config.yaml
spec_augment: false
positions: "learned"
loss: "cross_entropy"
final_lr_fraction: 0.05
Rows from block 5 of a small sound classifier, named by matrix and row number. Rows with one number belong to one neuron. Each number is 500 + 25 x the weight over its row's rms, rounded and kept within 0 to 999. All counts start at 0. Numbers have three digits each.
After each neuron's rows are labels from the 100 clips, of 14976, where the neuron reaches its largest size: "responds to" is what is common among them. Only what is clearly more common there than usual is listed. The data: short pieces for a synthesised band: melody, chords, bass and drums.
# gate: first MLP gate (model.blocks.5.ff1.gate.weight, 640x160), inputs 128-159
# fc1: first MLP up (model.blocks.5.ff1.fc1.weight, 640x160), inputs 128-159
# fc2: first MLP down (model.blocks.5.ff1.fc2.weight, 160x640, transposed), outputs 128-159

gate.0:479517476503510480568478509499534485507545476520500491473487472452504518492499504506498499457516
fc1.0:503472434506525519544458488505541506520545519523486506459499458474526549509488520515514513520504
fc2.0:501513503494490537512473524468457477517475520496495520492475513512459471481523474495510539525539
responds to: tempo: 120 to 130 bpm

gate.416:518457462497525456555500496476494517514484472518503500521533467512519480477520529536499489533497
fc1.416:470554507493461536492495531523531498487513531475501569472499497473481503472482491483515513473516
fc2.416:502475491529490545497537535523474521509482497503458453500487458526534444499525461492436507530527
responds to: marimba-like

gate.143:496490508506498487506518506478527534527514538515543483522466519476499501511487499520500497504478
fc1.143:500501504471501499513480491531492517514472495514542568467498494484514532556510523541504511490507
fc2.143:514522501538464478486531544470512441481496493513505431460522527507455490527496556502522535492495
responds to: marimba-like; melody instrument: marimba-like

gate.337:452478485490486500493492510485519518512510502513518491535535486472516510523495503507505516520514
fc1.337:500498485484523467497505524489505469496520473505503540500528532552513478485473545495493479504513
fc2.337:497505501517515520490499497477529497495481508491455448474482504571461518496502523514515504534482
responds to: organ-like

gate.320:522526476481470516486519517532488530497471495515522484522490519488517500516508531488519487507560
fc1.320:547508469480473484473537475481515504531437507479521489533480553481474443477527558507512486492505
fc2.320:513474534442495523499495500518502539485508489504550502525507512498468473490525530512522481464476
responds to: harpsichord-like; melody instrument: harpsichord-like; tempo: 160 to 170 bpm

gate.98:552472531486488503509524501518500509522476506484492558555490520571508501498512551525497486500513
fc1.98:428479516496517490442506488456459513490482493511525475493490529522521494485485501513483491457457
fc2.98:513473503511491498535475468468484498537497478520546488515526498527456474492505546503483499511514
responds to: bell-like; square lead

gate.561:548500493497479493532544502459509480526470476505531487492508497505507459486480514489521492549492
fc1.561:520515483507485509527514503473500489490492524512480472438463465531562472504466519494498525494510
fc2.561:552470541566527494494484467503529532500536486489472481534527479532517521467487499518473462500459
responds to: tempo: 130 to 140 bpm

gate.391:493523505503487447524535486536502480507477533432475481507540486533538521483521479524466500559553
fc1.391:503526476476498450534534443471476520484484538434470479490515482536511539477479500491485467540522
fc2.391:473540474484462524497525488528509486492500514470497536515513503523514577472514454468511542493497
responds to: bell-like

gate.594:541484494467519472501480490465518487503541517531489482501493510519503490478502533509480489512525
fc1.594:524475541511498535510483547484524523491484505521475486529533473490491482499506508533522479495508
fc2.594:465486522499495519469474567482544481486517543478527527482489483557489534483454472472512474497457
responds to: tempo: 120 to 130 bpm

gate.107:496512519509497553488489531527545520514505511513492519479439501504490478525492479537476494497502
fc1.107:485495511520481509482491515480498530520479488514499497517516548473475469486504487516487524505460
fc2.107:481509510518521482503500456481527530476492519485527497488498447544527557488473515479482497520442
responds to: tempo: 120 to 130 bpm

gate.461:503506472472534475455475522448507545490506488495450501481481521531462536519491547501485470493488
fc1.461:529515526525493507519527509482515490477483493515531558518491506514452512512457461489516503486494
fc2.461:509521477459477488536474483533502517487508507476476486452505491506509497490503528498506486542494
responds to: organ-like

gate.426:522495504506475484505509524504473489498460483489513515534485465494523483506550510512516436531491
fc1.426:513526504501498512495495471479518498548497504491488543475517543527533524493466498490517520482497
fc2.426:466489503514502504469515502477450550516476509500484491499494482501524516507532480488454530547511
responds to: marimba-like

gate.271:513519524549520523515473498505517491526476509482455519537534472490521479453482548517505488496530
fc1.271:513444498533520490472508464488467513473469499507488483518467494487472520459495545497485475462499
fc2.271:487516507536486480495439534535528452457493527489526546480510451521452492481499504474514500527488
responds to: tempo: 120 to 130 bpm; marimba-like

gate.488:525543501481507485490500493496500517499533501500525448493473504523474512516506481465495492516519
fc1.488:472467528494505490534490489477531478476498498507576524537463507466486528517486501499477522492529
fc2.488:475513510498487512513534474478526512530536475505503509527477521506466508476502459454524525492452
responds to: marimba-like

gate.456:521453446548487526485495492495497505492481500525457523477517428497529489483549526492470497486464
fc1.456:500514493561506482488501539501520496515492515501454560485452503537442490491445522529517483544488
fc2.456:485489501509493534523510493498514493542520516501485531502484465546530499517491491534470490486501
responds to: bell-like

gate.625:507486490521529533535462503517504503472531479501527522523497495475489518469526469519514496501469
fc1.625:513503492507540463491507493492472476529490525525456497511480525504487534490512503527468492506519
fc2.625:516443490510514528490476500516518524498477489489536458511541494494515518523472512505493486473458
responds to: tempo: 160 to 170 bpm

gate.171:511490527485458480489478506499490504503484444557470479495525438448522516514546527483497477542489
fc1.171:507556494530489539494486521504497504543505511471482465507470497475490510529488487494542480523521
fc2.171:485504518474511534506532455486509485486500520510521515499482495584482534525487482454447520495458
responds to: marimba-like; melody instrument: marimba-like

gate.485:492487526524497493496474461537528484482528505466507494510468499512502526487503482473490466532464
fc1.485:501521488526546494502517477500498531495448499471441481502490464487467543516506496486522493533515
fc2.485:516504503510546481501457504519490501480526536516474464454537499530501515479475491488518493483473
responds to: organ-like; melody instrument: organ-like

gate.93:526497593550522466487489470489522517478485520506491495512472538522461526478486504506463540496510
fc1.93:503492534545473451487506487495483516525470474486500440516464505520502465502505494482492522510502
fc2.93:485492490539468531488504508473502525520483503495531499503480515497494480454520503516468506512474
responds to: marimba-like; melody instrument: marimba-like

gate.148:474519465491484516505504481519499537512467506459430470482529465518533507501499487502497473472487
fc1.148:522484523460482532545516479521459503538469473506516499487486517532492477533521512436491551513501
fc2.148:522530493479479547537472513501481482502507472475500511497466523506490452531495486451527472556497
responds to: organ-like; melody instrument: organ-like

gate.521:504516474457447523505508471488453517507494496488530536500517491515516441526514536449494484514514
fc1.521:520492456464452510532512502535505507533500498468480481462486502537513485527567498492523488539480
fc2.521:479504503509459518480467503525513561513493458487449481489500505431534514595460543492498467538512
responds to: clarinet-like; melody instrument: clarinet-like

gate.549:537471494529524522530500536572475483520523499564494475494490467508506493489485507560494528518520
fc1.549:487494498538529522482487527495518497435519516489505501504548498489498469477520481531479480492515
fc2.549:504475521495535488529491523492533452441521537478502509450513509525502470521504452521513488476489
responds to: tempo: 120 to 130 bpm

gate.366:522505517535514476488505496519518485488517507494456473495502481521519466529487457537506483528511
fc1.366:498460526480495486505511498506479499486494504502518575501526459527517497511516514523481480481524
fc2.366:477507490496506482552489449547501469510448512503528529467526475503469512531493501503528480533486
responds to: tempo: 120 to 130 bpm

gate.447:481504479458532492473519480510482511475514502489497496507500475478507529527522497512480518489491
fc1.447:518505476501481514508491492508573527567514463484487524536493540461507431511507519520494470536480
fc2.447:526476535513536463524512450492489473509505519510528500504471524559455515490509531476489474503481
responds to: bell-like

gate.359:506530530500487464470518497528498500505501532524487487537510518484526518518507492528498508492556
fc1.359:492528527500478482499530495519502501472495541509493499532517483501519519529504489518481529459554
fc2.359:475520469492474523505510486536480455490515515528487530476518499497504534568525468435500524473523
responds to: tempo: 130 to 140 bpm

gate.395:530449528480485479461494467497475510504483519526514506480521514535539511472510488489495528450502
fc1.395:496501525497502494485498483473490486475543549485475521492513464540485520482490472481517517509473
fc2.395:490465510454529509538497458504480481539472496532574467547514515547497470516510502488456527518516
responds to: bell-like

gate.520:516487502518490512462497510517473514546506469471542499542472511485478478489487533514503510532462
fc1.520:506477460489517534492513511511517490515516464476519481545494527511462444502490531505501517483458
fc2.520:479494456482483536487497486504516471499519489478476546534472539525505492517483451478510502502531
responds to: tempo: 160 to 170 bpm

gate.47:495518549507496511520533494535495513488492487478507489525503508513496486462535529493482509512514
fc1.47:514520498532456484498527486490538496476474503489518480547495523482477486500475497462487509491488
fc2.47:502498558529486530437513503488494500501489505476456467503540513464494472480506515492504516512534
responds to: tempo: 140 to 150 bpm; marimba-like

gate.36:540462528514484429506506495485485532496507467500511507509543489493542484514525498510474508519501
fc1.36:498487445472503544520497517486502505526470488498472432447473501475523502516477520476528470508462
fc2.36:540486505531519499504532489502510492518493482507496448481543483517494516458510486457496479505482
responds to: tempo: 140 to 150 bpm

gate.168:481469471472469504513471481493493509466482519479465446482467489490488500506505488507499519466508
fc1.168:459512508541514516527532504436506517489507484511522488519495577497497528507499470445539485499483
fc2.168:510488514475507531525467489510492498547513492501553504538519528513506458485485490504478475483477
responds to: square lead

gate.159:476482524532520497504459487515460506541475484542522516485486479542502511528555500453476497503484
fc1.159:525524534505468479471530526504497472493498514457508469520547516535489468465506517459479526496481
fc2.159:591488509456502528459479482478477512504470475528508508513512530514470501506526534504473523523513
responds to: marimba-like; melody instrument: marimba-like

gate.313:493507477493514506433499499496476504522539522473474517545487519526491491495504495452505487530442
fc1.313:524482474517475510527511471491466514531440500522515501469504513479521537499496520502489496496507
fc2.313:509524483530523510492501500533513496530489488525465508474534423482537503519467497483456488487447
responds to: square lead; melody instrument: square lead

gate.600:507498503515515506470528481519506486513497514496509516518533509474545500479527478490448486501540
fc1.600:548488453511457472508518532521521513503495462455499443470471541504487513508496516517511495495477
fc2.600:547480483488484517518500468523504526474500501538534489530466499473521517505515526519501444524495
responds to: tempo: 140 to 150 bpm

gate.312:544459515522534544490490517491518517517498512502520500506464549492512489468519467538475487523462
fc1.312:507506462571503483456502534489499511550487541490453499496489509489502499499463514500514510494456
fc2.312:473501484500477489483552476459469522504488501491455512477521435495532479477515526548515489515491
responds to: tempo: 130 to 140 bpm

gate.506:486504522498480530494528525495494490482501515492473528500487515529505508498496468539480512532508
fc1.506:456527540505512534445509520510499508505516527494507529489489510483475463504496482533488520481510
fc2.506:488530487446492492502529517494485472510486513504462473512512444513514505514463519500486543466472
responds to: harpsichord-like; melody instrument: harpsichord-like

gate.365:512494546540502537497523465502497454518516454540540483506490574467485470493548503514460454552521
fc1.365:512533471496465510474507506483501496486516494540504500517498529463485501491492479470491465476500
fc2.365:488509474495492529498522505506493477513506531485497516516482469553520516493503461456483516473483
responds to: clarinet-like; melody instrument: clarinet-like

gate.368:506491415518527505516499489463500501526492522476507490524461506524532517493473500488484513534444
fc1.368:495516476433483491530523488499498498499529475486499466504542479506562479496498512525487502544530
fc2.368:460512490465492490487459503527517488442489487507552525539489546512495497524481449477526545464530
responds to: tempo: 130 to 140 bpm

gate.16:491493501494535477456486475516450548486506478507481490540485473514545525500491459499491500528485
fc1.16:498491508515488484510499475495480487480499519485542496513486486509467465526534516546503487529494
fc2.16:516460521458543466506516493528489478543498514478545493502523505537467495486483534483500508498506
responds to: organ-like

gate.250:502529479475467514534494509551491484503526504540525504487480479514450518492525441515509493512508
fc1.250:508477509549525502458462513479549518490496482504480496539532497462475475465481522532498506501460
fc2.250:496480508502508495529500486548500475499497516507521556543499516519500493507447505493507489508517
responds to: tempo: 120 to 130 bpm

gate.164:470520517484531508466506545531459517494496539536531486506510504475486533470482494526502511486514
fc1.164:489493527543527514498483477511499511491470505501478471476488506505480492502474531537542482478476
fc2.164:531492499530515528484502503505544541522464494490521500493517454478507500505488524506453509514496
responds to: tempo: 140 to 150 bpm; tempo: 150 to 160 bpm

gate.306:489472480476476517541481491537524506503528474520551499526445455488525516491515478484448484484542
fc1.306:500443506478521482504485507520465497525464487507513484513502531567491499454522507499472534466512
fc2.306:481529488540478513453538566482533493476515508461437485463502498489490503516472476532537491460472
responds to: tempo: 130 to 140 bpm